config.toml
image_size = 64
encoder_arch = "poolformer"
encoder_layer_scale_init = 0.1
encoder_widths = [48, 96, 192]
fusion = "prefix"
decoder_norm = "layernorm_no_bias"
decoder_activation = "relu"
decoder_head_dim = 16
decoder_inner_norm = false
decoder_connector = "linear"
residual_init = "zero_last"
optimizer = "adamw"
Rows from block 3 of the image encoder of a small image captioner, named by matrix and row number. Rows with one number belong to one neuron. Each number is 500 + 25 x the weight over its row's rms, rounded and kept within 0 to 999. All counts start at 0. Numbers have three digits each.
After each neuron's rows are labels from the 100 images, of 14848, where the neuron reaches its highest value: "colour at peak" is the nearest of a few named colours to the mean colour under the peak. Only what is clearly more common there than usual is listed. The data: rendered scenes of toy objects such as cars, trees, mugs and chairs. In brackets: how many of the 100.
# fc1: MLP up (encoder.blocks.3.mlp.fc1.weight, 288x96), inputs 0-95
# fc2: MLP down (encoder.blocks.3.mlp.fc2.weight, 96x288, transposed), outputs 0-95

fc1.36:495486457484476517430488510499443500497492503508564529519488496486527483438473485521473476506514450498539508528513516505484475504494502500518484507507509517493476544498525496481502453469468528489481539486468495529502505459508501515471482495516487528546468480490528532523477515484512504443
fc2.36:514481515493509497507470450472547548486493502535484472540536518504526513539519500427531521497501499514501539461491492476501528484514506499534532491498510481496508548480475480516479511484511547522482564496500510482507477517478486498466526501504483515452499477430494447493507513507505496504
colour at peak: black (26)

fc1.88:521477488461496448478533489527492497541552527469499545489523465513505494464514479461482484479511520492486512516525480488502499536514507473526503464495472506501463506504485494484495514533494513528443481536483496556541493492459466474528544487474435477520485481487517497482518497532480491485
fc2.88:484482521546496494508487469479528509448532496468496444500472502520494500550486487500532519463485492465483520489507471520503509509480431495500491519521508483508519490484492458487486557506482459473539497500536519493509502486518464471495549553514516522542536496494519498491501485521514477442
colour at peak: pink (67); white (29)

fc1.156:529474495447508517495474468492504491514521559444500516505491530506493542537546484451515511497501442484494538503489508494516447521517507529489483513521490513489457515462498508479514504492489503439488516460512508516484505486475483482487495450422498509511481493474528490491525503506477512524
fc2.156:511457503480487518528470479488499545480490515516466506544537514539506461500486502465496453487466533508509449493493508496528553499500477494512480500483548502509531503473501496514487532508544522519539482512544516495495489478433464513488475477513463447501509516511491470485495466518488454498
colour at peak: white (38); pink (30)

fc1.98:490510506527504475513511453473441519437486484520516461520458535484511523507508540507474499509464506496538510542489514514462485505461460492497493545453509530491489533507544477525478495477443491501487527484486512483525504506500473524495473499483444540500506512493546521508488518519516515504
fc2.98:493513488482506532534468457484509506548480501429561502523488533524476513504492511500535515489498481506508517462517471496495524501503499506504479527526497484485504464482494508510490513537449461490522450514561537499468491471498477516509509521522572480526489470467481489500529487494468522509
colour at peak: black (56)

fc1.197:517492495532465523463475501490499472502507497476537517485503455496489520503510482534509536446486508515477544510543515508510527521484477459530469483484500486505523568502510487473487507488499516550483527484528490462521532430489485485509497551486466529512493505476520523457505526520489481458
fc2.197:498511510513510494542518510489481504491504504481456467496510534487497473505498497454488467520481507483500456475501498475503472455535487520491530513516474555500495448497500505522510466492510475449503491556470490576495466554526501538481489467494515462519526501514512473528496500511505528551
colour at peak: blue (86)

fc1.150:492471507481491519528488467459500496512529542412530492543512554508482504498516446499505548463470479505506521516476484496503497482522504527486499469485491493494496533467526502525502510470485497509514517491496456496487498506485457505520489482477521483508499517472510422503512537540485504551
fc2.150:510465531500513510494478493469488480443490515485471482529500455463504453465536484468476447536514503485513451549492555535513509490520510489487498535468480517474491489467516519485482512502500488477569528520533508484536476463512539477514475496517524489494486487485495500531508481523482513492
colour at peak: grey (50)

fc1.89:518509510551449516474502501511491483534462534489501481518490484544487508520505486479495475465500497457495479484531524460476535526504491529424441481478484518519544496490494494514503542484496522515484485511508499494498467513474468524518517521466503478467503496496506449505444497543530486524
fc2.89:505516468471565511531476495499552501525509490515510501518476535491530479473505526530508493496535524507484525468488463531469484502484524527515537521522515481508454473535530527499542455460525485480497544496515478480495507513525499486489506465510498503507473493522472510496582515457497496469
colour at peak: pink (36)

fc1.200:499461481508482525451492451505494498537542516472495502497550507523509498535544508494506517485469455512481517515501497517526512550484505481522460493505503536500481494446507509510508529515482512500501513432500514507523441452487485513527502478456517480478492498481519458486513504551482532528
fc2.200:545467531533523558553493522530466534486462519488469527500463476551521474491454511502504473488472554531500515491528513552508526484490493507488484471482527539497537509468521508537494492485490523512519469509473512509460508483459502503525463514518465503510513471520509490502511481505477497493
colour at peak: grey (51)

fc1.100:472487469526524488491505491508463495492503501498528479561473516499525482503499511483531484504460492466507450526527473450498508512495494510511500514517518534493523529495466474506453488483501477502514509530463541537480459503484472520476541471475495499513480486486506494400472535526478484516
fc2.100:525535518482510513484483499484531493489544511525492507450518493480494498500542476473485540501512522521500514490489515509499508479489489484531459502497463475535455548517532478494552511506516503441538508485496502418491492569491501499511495539476505500467552503516474505481507497491477463503
colour at peak: red (39)

fc1.224:500492509463528497483492452484502494512500496500517499517523495507449510544514471486555476535524524517498538509547472457537485481490503480529498534491503542488516516497466470484477457568474519494485506497483475483469459509515452525528506482480458514466523494453515492519471479502496476497
fc2.224:512536515498470499534515491492510501522483488509536524488516502482491449509504521552485517451502499475464545512483502444507498537514532517496490466506519483511523475528491509487527505506461544548543457494513486519523508494527490513517530535498503484518440510463487499488480473471442544515
colour at peak: brown (86)

fc1.22:459465509509466517515517505493473502487543532474518477525494469520495530472505450507540520518509444524546460503503502538525516483489475481507516496548451481501513496471480550488512478505484481495460526476500537536538513477507520494503501505493523485514511490489513480512481510518492412490
fc2.22:494535477500519520493515486491490428542498499478536524480516501484486499488491493492458503502520499536475521483504509493452509503538519488530513496501530476492492443508469469473522499490516509520491448524462472494505501475518503495491560506485605544501494515504514509503519467468495516497
colour at peak: brown (55); black (26)

fc1.286:499502541488504527507528523522471452508492555436495521527484492522471533523482473478496547491490468473487493528477507490506490489521475562508520511448492514521500538484528496484483514489461503499464465541536499511499494526502516514510448495479505495514518521498514476434486489519505468536
fc2.286:501472516499493473507487503497494513466486499527489476513508492486458515550544503484474461497507486541495493488491522478469524518502449493573482534505482516558475535501486502491518538586523527488491488467487500496515504512477504469455517477508557503465525485495509534500481517478487499506
colour at peak: green (32)

fc1.269:518485472539502531532492522422475509524461535522505504498499499514524478471502501518488453480529507490521524485496494508540494487511476490501493514502472473472480569481501539533517496498515498520505541474515532523533498491471514455472515509480501476556549503495521473461495533520462493526
fc2.269:513518501498532470471485502539502503470497469509517539521477466492501518533488554537500539515489521513511511495499519504491491490470508531498491453489577527540552453505491468437471482500494498555492489490488487507501506479504527511450510505504520500440468517514487534476478493491516489488
colour at peak: green (39)

fc1.128:533493458485450488420544492529482487511485493485496516565493506542483473474530533469494517462472500483538493546472519506507473505480556518501479510540532469483484497508529549533501529510493503489532485482486489504490477504481512513511532499490466519501513484458518472513506492507502488520
fc2.128:508530496525521501531469501482486483532477483478502488480441497484502528495503477531493515499472528508481498498525488531464543472483530497462454508549510534488515470482508492499527473488464498519443483543483493549537564463505454518506485493521505467490503489542512522470522503485519484522
colour at peak: brown (62)

fc1.283:486492517506440473476510489492511491518526517518476529466492511492509509499489509460486473524527493484529526541523515429480500521495526469521456491522484462494443526502496450487509518528494466513480518466447491506563509512470486483496502510485439462517490483515510462500487484499523518491
fc2.283:487473462543501479463492505526474469483506492515474468536506471516520498473519468505515496487485545491456414479536520510511499513477497478506497447474491547515494496481503516517496517495554513495537471537529488498486510499502533514510536506488473533517526530513463525551499493494516494541
colour at peak: white (59)

fc1.186:487451482485458485479507449491473509473500498502552514492500495476528529498511522526481452483456483508496520520503500520505493514469505460425484487456472556483469460470523483492496497499498527548497510526483511498481470492494495498511516482486433504525483503479526467528511520543522507503
fc2.186:476542519525475514511492529512481484500469523515487487546492517553506466507528514429524519483525491519516460459495463465511564516492493517488480512527498465528519501502448503501543527553493457512501500479518489522485470518470470495499506511516505498521505494491467556470477491499493501528
colour at peak: grey (49)

fc1.30:525491513500524505502472506510450518496543526472505494512538518535513521507501497491462472494481539485517477495512487492500472547491462483500512515499481527499488495459530459508501487518479533567491533445515533480518500491484496482535476519479427516533498474459534511465447492515482508500
fc2.30:519491472505463489520527480512463490473416489455512482533503493538517460475483511510518490467493491490498497506474529500500475478482537549515532447460558523511494477500514505531499535462500474484537476498501455511492510474468502505472497505520528513507476538489524483517522492489519540522
colour at peak: green (26)

fc1.167:485486508515505466544554484447473466484513516521506520497497520545509533483503521529506499507446499499495483560504532533504514518477485461534492504476519524537527522524526485501451501529495513518483480513541497492496464477526496509471469524444506516505509486497515518487460550535507459508
fc2.167:497497506483510547407463480513526506499524504507516493501499520476493532531537498470550516525495481523482498497523439518490519526475494484538481526512451516516454559518470478526487491527490461483468506461526474496513491542495488500535506487495491490496523472494483521484526518495504473478
colour at peak: blue (42)

fc1.170:500415482484496472483527491488496458520526545456483528541493426471481482505483527480504510485520517463500507497492501486547475543473501506512518508477482494477486528466448487493505473490529531525456480479482525524486502513490505465471518477482486471488531522479527475481502523505508491489
fc2.170:458535550489510494531512454467516528511495541531491456475471541463513494552469520484541483516480481503525505516548481494518536495497470513478467485546512489496503520498493475494510508548492494489533502503531480527492477480499482504506500563518532459523506468481479469482469474508494517479
colour at peak: pink (35)

fc1.181:461492502554471533505536492474493456469520548451525431528495499511491499467514457478496499495534491480508543548475540528489502501505501513477473458479462524521493469495501466484496506457490485511507510496500471478481479503447487503492476478468525466518528504493502497499514539504509488534
fc2.181:529511458467572516499466496516524555496539462528487534480499457480517483548514536473511506491504486510500463462494508536524469514485520497493522511503496514483475499480509527478497487469494515472520507467526489526464506481531529498481496511509514555485477475495514526531507465472528499440
colour at peak: pink (39)

fc1.57:492512526478518474507556476479491519490511502501471448520509506517485500486505474497493467538518483486507462509488463504488498496520509502522486507489458561487460466482523483527484436495478496435471469548494501480510500528468465559522527459508489543510530484522502503465500493513479490510
fc2.57:501532495519508509482463549527502492504504514508574544490517490477485468491511541553465540445496511482494512520479529520491453528502498485469477467476494467492511542524525486497486556490519533539544521481463495500503504488501526480499443537461504487476499494500516509496500492489484496505
colour at peak: brown (78)

fc1.56:496459526506448507471518484466487482517471503521527544522526489466515487519507508440509495489489492523541518483504463493466465555494510483481521469539489527475504516487482511497506455504479499509497514495485481517522481532482473548542524506508470555478486471497546508459444489488497485493
fc2.56:471528474483541467500518490477533594506501477497494488508502492512508524538510514471504494506506502509495476524499495504515497452484481471550517491501508459516502539469544528494510515494482487471530514497526510489477498485512513483426545481512550482478534468526477476524517539524502474500
colour at peak: grey (69)

fc1.65:480504448511485493488526497505457501499502501499504498481476497468531480477462520472506490535503509506518429508483567499499487513470470494499494508519504544475467506516524521443495461444484537459485481484484484541525507480476501521484484484484450537534540522497540500507515508515495475470
fc2.65:543504528497529503474516481487494513462496532487446514524486495487489441515521536481487489465509495479522480519478512500512530433494543473497534503461507517520538528542523487501460496485512500501503546521521504507462484538490481511531508504485466522456470517437499467535506496523495499511
colour at peak: brown (61); black (36)

fc1.45:522499515504511477455520493454510470482510516530483490549517510486469493507506512492506492511502514506484539533519499448479521489501510476483498515475483482521512506494513439466482502528485486527489500537494457496537393529495488494507572523484478504501543514491510479486477490514473513473
fc2.45:529514506497466489537480468530520507494503462507485526478544494496509505494490496529527508473486541513491465483520471531504506487476491502543514519533572449491516485467512512527509482484537523519538490479511528514514547485500559511518492525540497545512494516513456501505507463513439495484
colour at peak: pink (64)

fc1.48:496493490466468504488504511450517491543488501504525518517489532511509542507472504495451505478498507459530528450461493515499469508501511478515493544518491513472471518449506469465463541541521488501501479520527485568526496493492497506457452506469466530475505513487528488474471543507513514486
fc2.48:560489515506514513535515515509492485477502482507533502446477462441498495542514528554475470505460467493565538500488516531491493470513491499524522483478547516511477498539469484482510461465481534491472505482484513512492507534517486507496562518508520495494510478498524510503448502494509486504
colour at peak: white (39)

fc1.263:503473479536486519514503505472474489477491500492473522537504481499449510488512514507491502488505505496499531508495451515531500508527470487563465462478533548458519515510478502474509456502503468473486517548491474545505514478484448561514504502505483529535530493496523515447487520535474471492
fc2.263:492522470519463470491506508514484499501475493491490462536502514515510549464522480519510502515478515523488500443550530453499494492501503503498525518523433520502562486465521484502509475485532469529528474518518515525472501528486562487511428489507504477511469488499508510488498498524514546520
colour at peak: red (42)

fc1.162:486494511488478450491491486523518476463504494504502489495472533505471467476458509489490522553490499436505467552508544476481529512516506496488517571526445494490530493469548491527470521481509539522522505518495502521496497465499491489533485489484485497460459475474507468477499490533475484511
fc2.162:484516539496507479517503516507530485527467514512496499482538481503493487542512516543517497496551546500498518473482492523529472476484515495506448454438543491534482542541496493469543492532487491463518479530502461476516517497490490540490493532511477493536550542525505488487512501496490470472
colour at peak: brown (74)

fc1.238:481493509543520492533497496477470484505481545470530501493462448484508497508538493521526494469495513523508516501516530504509505530479421495448463526457497482514480487453501506501474499479503485506479484499453545474495488468443499483494560544489515506473499521508515525465490514497479501481
fc2.238:504514485486541525506504483520485511511539509502499468492487515487509515511487489496474433547499484499517517490549450534526526454458497529502530511502518508492478517496483513502538455493501486438474515504517467532471499463496508552500481470548516504526546478518511503559461510491494511498
colour at peak: purple (40); blue (31)

fc1.2:456480515508511504508513479485487480509495518495543493507471468487536508484470482475499507501492478482494488527502539452471489520473495462501494530516437496503518541464523464493473494465489544557441503476497515494531481483500505495486517517423472504502474454487526491516481552493515514492
fc2.2:493497485496506544481475517541512510497497482529479481481527525495521512476544513517507523500512514500462528519524479533493498495490473541500494452470513490501457490536479547474543479492497456461526474518519428564520556503488526516497473458524498475510518495502503508508507462487502469479
colour at peak: blue (82)

fc1.129:515485502483518492529536486514446462482503525492525491460494523478522466448513548531491519500494507477478502534473543522491500512511494485522496500490513527497463499496565513477495491445472527511485500524464473526587516471496530504471505517474491476530503521494517519517494519497452506494
fc2.129:482519477505520500471489563521504503508512472472499508545527498495508477520543507473508540466475457505502482492491474484530497523489495510404518502449466481490506481525492529522503527517501486510514512473487534482513483518554472463464521509507468518467470484508512501492522527461522518533
colour at peak: cyan (35); green (25)

fc1.118:462450516484520503490529517454511497489514554473496481512503435499488489491486473519477546529485466497522502502482513470516497511492473439505477522458486524488468480486491473474486501524516509486485469500511477501483472500460517523464490494489565492483550504489516445491510504537465465506
fc2.118:506506514470496486532490486503504519482454489516522488511557510501489549508533501481494481516500482509526500465508549498516520495510466477497458505508500481515521487478507482504485505527528488525516493482493518515495500468488508502428501524507593462484506459481443483522497502494432502455
colour at peak: pink (32)

fc1.177:532500550500516515537484497481500518487472501495503494477523499479509508520486496520486520504503473520521506503460494495499483530497479455511472487480523516508481508499514445488426498472479557526477455511478509460534473487522477540543518511442477524503483537502498477546442501497473469503
fc2.177:507522448519475519484451482476468460506551490481488531471492449518494524478517530459532469519492501486487503533497547516492471508469523521500531514565495511496532498479508512517462517550508446529498528454517539481497511495480466477503502485487477502498487483480523477468513491502502513523
colour at peak: blue (67)

fc1.119:482500536491486516495494502478504439486541534476503464489499489538454517508492514478540538509516471470498508485486480519504500481487514474508473533523443520512500552482488493499430518512481492495508488529525458504529501490483493507506472517432477515521521481485493524495431506534491466509
fc2.119:547517518486536482515480499531516534512486501516466521507484468473515482503536508455542453498482474445496519485503536508527503501512501503538506467489486491486517518530494517501515482529544533507509521481496500467482500518493439481563531487483470452490496493485443475513502449490469498516
colour at peak: cyan (27); blue (25)

fc1.171:469514527473545509474475514449497492506497557459528509522475482503464524484491533437530504498541480482518507521472473476500517512534496503510496508491489538468473547476518457490451525551490470484484495517496505509506498476440487462485502472481498511521486464503511505485499496524461505523
fc2.171:535485505550456490531538499536524528468500471539461473493481504551524497507494489494529466522433522449506484480488501552511514478456512455496498494516497535502547503523509480475515514491543512503502525497499494495513501494483474495545536493497484503522520536494442505512490481503512468512
colour at peak: pink (53)

fc1.276:475494516517495487528505447445484486521511519502521514503474540513462524491458521487508496507525493520502520500544514508470477514490454458525490464470495546520525525488513460496519475487470471516510540530483480470500495542517485516480482525459522506477478474477518465525444524524511452522
fc2.276:487494514540514507461515548502529541527442523498497473495459502504473516497523504504491560524521514516465487488524497498528501502486477459517473502536483514476499511513457533470510485502489470497434504498506484566509496488496520539453506493496507448524508489525509509520543540517535492491
colour at peak: green (30)

fc1.281:465479485510464495498532526504495534509540529531492537472495503511508516465488519512459494458539482474498509509532505464477500509493484507489500490517479459506447523462493483550506527503472466472462527486550468561525491508481447489496461516480482495517512481485503445480467492516489498510
fc2.281:504502504511535557467480509523477473486478519482491469512487484526517470510471488496505524495493550516478523475475524532440510464486526504485516511538545515488547488516543461486493469495525513488506470515531476472502525512475486538512494479528449486496529533509507522499519429515511493535
colour at peak: white (40)

fc1.234:495481505507468476503507492453488514493507484477448489487496541472489502535492482436473503519474482469523485501517509481498492507522467518559468507517498551470488464476505466545482482511455491458460485496452530542491480531482486523457499462496526503501503480481535489498466471518504514515
fc2.234:527504503473481534509539513482509485481502507468558487486538514500493520461492503522477489458519494526457499495510470527550504523513486451516472495493460475495508524503505539484493495512514524493512508510512508531489537527462507518507441545484490511522553484507512525546467546524463480456
colour at peak: green (44)

fc1.99:507526513496501526508503442517516510504521527443510497533520517533503504488531438507512517474515499512492515489495482497503483563469485478524483501537495455505491568503491509471491502497508535506489513510485510502492495467464483518516547526497466537538502463498518496460457569498475488475
fc2.99:487489507496499501490552509470458497487515505531459489528515520474507505477557461469478468493505500540502527491527484484511473463525528497536494500469480520503491509531525517533545434497512468469465541520514503498513475557522494497511538495536465491493544485538484480507511535490526496514
colour at peak: purple (54); blue (26)

fc1.217:475473486448452453459548440496482491506511524462512516535497499484486503508513525456498466474533467449521498502492515469526477524462524507498493484496524490491431543529515494533482497534510513451502493497473509504512504512483464506525524508504463514475480471491508485494471515505480520503
fc2.217:480488519555510491512494517497497511466497523518460519541500484494509516499465532477467529498477508475501509489498494523444490484498469532502475484504519500482499509423460463470486534508515500535449511519505469547512472456487457496476507459475445474554509501521482503506497480507524501498
colour at peak: pink (48); white (45)

fc1.126:520484506462533495471488501522485517492550510513498535483538485546503486449482437507461523551479504499490475538504511459485509493574505492508481526498510518474465496522492499439510526533497510546492500499509479520501468510481468495533471500478494525523474503468498483503530488486513459520
fc2.126:466541529528516503485563562504513500515463536459546483501472501479497502493478496545510498507493508496530508518492504503497448467487489479447524497492514489514502473541495469501503508497449441503447508499526509513490480499503488532478517506501441467492534488507534504485510528536488502482
colour at peak: green (25)

fc1.42:490468477522497518497503499493477465490508546495516542516531479512542498496509521497484486458508504486515520499473513515508465503499475467548479478478531502506504583511471481478477508468513522534485518494462530496495454460484500522464515546450458498520499499484525499463463551504467492505
fc2.42:469505523469507470508514500503503484471505504509462467485516503481495507489542460483483491539486510532508476488525461471512544494509486498498498539497455511486481470504545512543501495513515471445502500478512512458530538549532486511496510500553534476436556463519460519504496501477490501510
colour at peak: purple (94)

fc1.209:522534532495496502489492423530530513505490523444469506515553517532505489479526512505493483498510487529496468486485486508519498521507497477539460513529458461464476542490495548490503512522521544556498505499497481502483483519449468521510517489488481498522528473469505468464468509531485501514
fc2.209:529467501483486450474530561471469532475500493493488489485516506492496523501541447530491474444485488523483543505532461506516492490515506500468508475453511537476470469545533514541515470495520497468509494496514516489517494517544480495477519532551496488482527483529510519526498530499499485465
colour at peak: purple (34)

fc1.146:496495506490519521512503481453499492480502523505505521507463490520483496531465505487505492503494463511551476516439531497521507505517499498475522518510510491495520446490485451481463521536493488476538500452520533464458462498496468529503558532480514542515513496476509503423463485506502471507
fc2.146:578525526492501435469534537540477515498531485484494508487507492430499490496554468514522500488483507509497516497515470489500503496485499503489481484459503531507472533509548473519518468504496521495498527486460472511531499531519549483488452479531474500462514484532520514513474503508486509475
colour at peak: black (38)

fc1.94:439471475510526499503482481500464502472506503473490493551497524514518449505512516451471517500474475477507456496494484505521490510495472491533487490477532522497496485461495490493473490492432491510463484518463506551516465489496506563457509449487528484547475502487537499513484501493489504534
fc2.94:515521487439502508496494534504495509478527476512477481457508521474506543484560445519480532479470534469507527516541536487521524485505498521468478530506465504495473503526526519533558480494484502443520498479486485477497542527502526514489477546521515487511497485533510512531494478484490505463
colour at peak: brown (66)

fc1.120:485469526479489518493464494497515482483490568509530528500436458497495482510450500507505508502534462524558487529461512480530507504496501486460512503491506469508495518466526473477463530481529460507490509480528458487500458468510473524495510482477506545465489499480509457476514497483491481461
fc2.120:540505514497467476480517519500501506513527475482502496459522510506504583460505491530491492466486528493460484484540471529516498535524484516494491500509460505463493489494511498508537516526467519537487486496442527504520537500482506470469462539509490443506520459534475510505486504527503512447
colour at peak: blue (32)

fc1.127:437503481493470491495496528461454489516523528469491524498469491512511478519483487494504488484492532479533504535462489511524469526478459505526470481488504493472496543518518438464481516524462449461475490530521505518489477507482486545489537486491505461503544503511526484496446511528480493520
fc2.127:462497482502508520533479487513502528476468516519496486504483504483522551450507528522464527511467476496528500462539527505499489462496457513512498493490486516489499522527504506499548488484532494507510510503504467554514550523466539533477461545518560453522523510536524482498507518493508491457
colour at peak: green (51); black (25)

fc1.75:503472517488500476476504471496483468539487516500510532544551525511516483507487525483529483451540522496498508520464473506500452496518486499507508476479523507517475496470467486488471514510467489510426536494467521509505453524502480522486472518439492513525485517468522489532468513474521483444
fc2.75:479516514520480508495484508481534502506478519515470510477538499442495489526485510492490576546531484511477533498501527445479481504480521520510486507503517453493474501467512484496475520486560525513544458495511451509501527501514516467483502445481510486451475530490531466486500469489496490517
colour at peak: green (80)

fc1.62:513474499454485466438513450522519489497518508483508533513474516501463507499484465461528460498525526489519517473552501441488529543509536497481493506503481531513461511495480483510490502514498498464469494454477466465528471511492468507506530484508447509470493467495512481498526493499512495446
fc2.62:471487485509579514530467475526482515464532507498518510504490474506494506485506518512484512478491468508478532500482479534497472453489498512510534484508547508505486534480475448484473519476582459509533503513548487498468508464478526486491544487496459509543518507527499523487511513498496516483
colour at peak: white (52); pink (48)

fc1.165:484519509489511503544542504485491481521508531483530503491484478497512507475495519534530528515515503490528546508458519489487481533458493528505470543503489485483449552507525490474521459465477533517488485440502492502512481499494533503496530485482510478479506498509506475423468530506478510568
fc2.165:473526495512485530499487539502498474437478508499490526529517490524485470525501535487461521500556483519498471458481499496524527470515478520515525492476526477505553503484509482485498529544475509490500482518515455532457512445489477536484511522492518535476493502446516511511512482489468466451
colour at peak: blue (54)

fc1.251:521504473528494507500472484500496491479510525468530541520528536514521473499532519513509477488523523503510508507485486531469494510486468499501501486542531478513497565496477513474495485497495481540500534529462475525468439479480475529520523481449441495546530497495525493439489526512478462499
fc2.251:501498503424494477488547523471487510502507508522457465475489486497509542468501457484479510489496525527496511484532521454506512508511534496493480536491450514520507505521565525542529482472502502478531468481521535472525554521525512481492480517543509511483500474488502507494528500472481545514
colour at peak: purple (52)

fc1.256:498473496515453527522500521516499521482477500470445497509495446502486518486501466461473516489517502509531502499472511454510450525478511523519505516510517495455509499483492519473486493479509581498477505474475547530497514459497498557505506484494440518504522468500536513494486486507483449471
fc2.256:469533464492503494487505465473486484552501492505539486504493496458503483509476541506547509501522544504492475528537498481512493511505532475521542481558481491500524519487471509482476507529475448459486512529494520529502510555482536530488515541481502470486488541534487515520451475527514477492
colour at peak: black (25)

fc1.46:491475467502484442472529528520448475496480497511572480485476483509514506484496521508477524515511531513527471504486529516443497493515451487519509479538484506437462507497484486509505498505478485490496537501480518538509509509483460534513489520491509555516455492498542470494534529507511487468
fc2.46:470506551497502469491480512525501523492453497500489507526505510488530505527582488535509464482477490491531501460465484475448496475476486506499470495528513495486513504488559485522491479509448510491444510528494488500525485473484457509514523496516494461480474462466472473447510497488520494490
colour at peak: brown (54)

fc1.67:463491508499484462545499467466522509497454481517531476483479521511476512505467536555475531522512530472518509499470520515443489511530490457548456498507527467470482501490539487483501510532487485466482467521501484494491468520483510492472469506500523507482535518474503427483502507499520481479
fc2.67:487494516512519489493524514498472494521461507498527521525477512513460481502452507519514491486507460547486501504534530471562495488523485480501510503488476489537563504489494508503491491510511472511517541511532525516445486489530501490437481556473560506495449505501532539511516507505491512536
colour at peak: pink (37)

fc1.53:505504511488464530447520499501494516500544514531486483484528486508510533502487473473452529535474495499506496521498550486476533482519509505479464497464489535517467517464481497502488511464494515513507508510524468528517432480468473527528509502472441517539507530486515441503478471518485472526
fc2.53:494522518531523508475519483511499502521496478537502492510469498501493475538533499498548509480490557493464505512510461521546460530423487470514560519487490506499515499553507534513526493519487485510498519527538539484494490514545509529553513494492493459509523489456512486540518507512489503484
colour at peak: grey (47)

fc1.221:497431516486500528532486512521509498460534515514511538513462504542515501455499537499491484450532519489513539526507473468479513529535519513525501537542524526496484503495453493475521504521509465544447496521493495548512503480489465519486536511487487494538489487486517480472490509502500483449
fc2.221:524523529547488570515505517504480486505505488471556486487501500462514481522460522492507494510473485520511480462477525503542512475469484531463505496479473475478489457498511558529487500492448515491483462490505526519499529511499520464551485474516524535466493474509514485533493491490547521519
colour at peak: pink (53)

fc1.237:526468509504442515501485506527533508473476504493465515504566483490467484553507475493487499504523492473516493532476508457537500528505517513486478575490518485495497493471522470483470519497505529478482487487530499534524480444546520500488543465510479504541530482499503514468489486497491463469
fc2.237:473531470527524482452499502486500507579495484487492504446479500512489492530465545506506566499480506511477498477527478481516469532491550476503487447538473503484511518543475542501502481511519495453481485472489538532493483505482486541529456500490511498469492517521496491519516509509510508507
colour at peak: grey (49)

fc1.59:511504471500486496454495512470485526500536489516502532509462463475537480529458511528456490513474508487495507526496499491465485495491513499467503545485501506494482493515530500480505457450468502500463496529495480537512447490465494521521518541510437522542493514475549519496494490481500522432
fc2.59:526518501512506567499445467516509537486506527509551479552529495517518502511516479431552505512513493505504478489516511487502532483502500499527485483498498484529481517498492518546476541541480498501513541511527514495491493492444486474476546494479506522511497451458481485469506485488473481538
colour at peak: grey (48)